python train.py --model="contrastive audio-text model" --dataset="short pieces for a synthesised band: melody, chords, bass and drums" --train_examples=26041 --n_mels=64 --hop_length=320 --input="log_mel" --spec_augment=false --win_length=512 --tokenizer="word" --vocab_size=182 --loss="softmax" --embed_dim=256 --encoder_arch="preact_resnet" --encoder_norm="batchnorm" --encoder_activation="relu6" --encoder_depths=[3, 3, 3] --encoder_kernel_size=3 --encoder_stem="single" --encoder_avg_pool_shortcut=false --encoder_widths=[64, 128, 256] --text_encoder_causal=true --text_encoder_width=192 --text_encoder_layers=6 --text_encoder_norm="layernorm" --text_encoder_norm_position="pre" --text_encoder_activation="geglu" --text_encoder_mlp_ratio=2.67 --text_encoder_head_dim=64 --text_encoder_fused_qkv=false --text_encoder_bias="none" --text_encoder_qk_norm=false --text_encoder_parallel_block=false --text_encoder_inner_norm=false --text_encoder_positions="learned" --init="trunc_normal_002" --residual_init="none" --optimizer="muon" --muon_scale="match_rms_adamw" --learning_rate=0.0043 --momentum=0.95 --nesterov=false --orthogonalizer="newton_schulz_5" --adamw_lr_other_params=0.0011 --max_steps=12300 --batch_size=128 --epochs=60.5 --lr_schedule="linear" --final_lr_fraction=0.05 --warmup_steps=1230 --weight_decay=0.1 --adamw_weight_decay_other_params=0.05
Rows from block 5 of the audio encoder, named by matrix and row number. Rows with one number belong to one channel. Each number is 500 + 50 x the weight over the matrix's rms, rounded and kept within 0 to 999. All counts start at 0. Numbers have three digits each.
# convs0: first 3x3 conv (encoder.blocks.5.convs.0.weight, 128x128x3x3), inputs 30-44, a 3x3 kernel for each
# convs1: second 3x3 conv (encoder.blocks.5.convs.1.weight, 128x128x3x3, transposed), outputs 30-44, a 3x3 kernel for each
convs0.24:494527452467448476486494480469454435521474440556509375506475448519492434465503544424488512499523439403427441534460420468536500491497403511567503594548482471534535487474486490511549417465431533535482537525530449442475521547550489513487393419452594485498442423469458536589559514495467516533547458490456461413559517407478528540517571577450440497470473481529469491525544467468495452608554491577489446476461516
convs1.24:459424475482477466466449487427589462518492547471432425528499635484497570416478487471528527519529514475507509499499546577448518510482482542516482541527505588489464471547531577529557481498456550489462474489522525528536433472498540539491526498490531565501514518503525556559495511453707526517497500448444476512474502532471513523482454459541472508515477439531484493534505507523555509475494471547575507511485437
convs0.25:480380426568531513540515528529503480555535540430434472569513487559486505533501516480456483504402466495523625535530614401495452397422480515505564420407447468450478563554480504504475564565555342428430420444476470475445568587546433406488443491494420424489486457473468475516515472464498489582481473451417464495554441540454496528468522583512507530537492508553599494510521519501422437485425442490472511483407393
convs1.25:549612630560570486428471511512519462497566559444511450528475521457521580538486460558525510485570554478514537423440478510453408546524561556543570473472482489482508500504512467457535490462479518526611481440505463436432502516391473515521549522540463517526444474454566503473524512443546529594438540535526473565488495468458428511440492488580568563525511493486496480590572561489552556543541604446469488586583562
convs0.26:475475502504548533498554517518561556437465496476480512555553528550514460512502509492474547451401520439451467426501494484402496519528560502427425593508523501565624491486435469503552469508553433446443534565574435433404529524577475481450542519501462493516465484542537548549542607595505549528508454434512470467556538505434523560384518501384476511465470479501495449516530526466400448484501548562556530461411413
convs1.26:451494503520519464443504503534487488546507501467527526445403471541543521453462478483471449477477524496539552597588558494435529461483469412505465506491508455432418447487480468467478472486490474386412541543522436461531563586530436453479451517517548544535542544551529499440429526508492475496397503490546486497502436454527502513466478557515493501498472438532511443540481502460511572406454525560508494468483473
convs0.27:430413385594588590532533576390394404584527502523460429529552477518505528552549500441523490434467493523515428481506511466474444537483466480424355517554507537582549512516540478460444458417436427469463460441479566585476493565532576591522508484480560453353544593589522431438704603526476395404517515489542539569448495539472483434515538508500493542489435430471463501485484492518514495541523507558604532511537481
convs1.27:715575497611497457608522436569559510553465432559537503569529594537544536592536513577596628505549543484534524652564557574538504423403437498472466707530512532526583533570542447484478606582563533508544476443455584528447549521487587617593449483508437396367648601581564476402411476488538430342586543518478518467568546547551543486462420446565565566503559518475513534511521489494515520514505532588537505476465514
convs0.28:501439399536584558470602521463478547416470441463509445570516474553539462557509486475452407506434413515468420417523458611469437652482414519516509534487457524427513606546484486450534504467496560427422538482448509538454432481539496486462525490577363416467524483434481499553465525481536500444540543442575548548508470491513458461467457525439471526476443533537528478516492499512458491481519505476589501478554539
convs1.28:500488477504514447527508529499457476498489482508559453390467452485594530505440451462455551408453500499451430453537418556477485498460518503440506462513540556509495471450481488508508491491488509522435528537539531440520490531461505559533540602448572559515519562508486504536622528579563521601533491513506490491559532494422465550564535527659505431490536472495454485503564467534558540413502467518486555512550472
convs0.29:598476453542484449399444471545546483545519563463520544471534526547600556519556549396489457531438495452494493382465574456406483450505578513518563391475591593530524404499598507483479433506498468453518530539477458495526471509513492470455482470501549549556458497464460414460511648589419453457495529476405491556509474492419490434524567462451533458444533483570515473498517539481461438486447514443453518505480519
convs1.29:463526505510516473530498464561524492502476470584504558452539429522552473327435459470431465455413444531498461504581467456473491536510509447497427488539423484495462476515457478529515521517498536573527473516447472488540518547496521565526531481571504481410523536545527550517456475539431417474491419429474515492499497452540456510478475450469531521418459521485521507476498440513458432474480385511490480528496491
convs0.30:467490449577571480543542547572542555470473440448466515513533486529490491461448503425472545570552523492543544586616537638601517466421361504505529459481502445485514462507509517508512440406446521441414480489529466481455518591618573547469488474451470542534509406403503523580447528476460441542479454441422435519571542546406437530423457517500496478493566475539495455478467482524529510506505533474506550415422440
convs1.30:593601511601561472492592597473453436498496482514490438530556519475508506554538465513503581465427457581530492493500559535460483626506490440489467465443456465463503525509456436456553481467462520540507430442452520503534536565456455500469573608554461413470482429482586582562568540575431368415514513562441488471480474451642555499473500478483478551566576536524472534467515513519528488492480464557529561566528539
convs0.31:401426448564550487485523466563492536505484436555525544368391430438470441467446372463455463476430533574566528545492475417393460560592557486468481475367362414409434456439425532541523576535475429456526420461416562474473513481506493548517493494500501466486523492494523507488515552539590587479488450486464442474515577504500489473458570542527537509503465389491496474533528486516502461451507519500543524602613512
convs1.31:680616579492456505499510505559542573407540538482493553510555503508532559520479513512542560520490474582435533522560486519563558563565566441487452480465503459485541550578563513506516454425443540559631494539508505456466508511521477508561457439426470468490571536497464427448438424486555562469484474506437404474417491457518523494466479464547532600531504459458486495541512479492504482515578607524621599443544439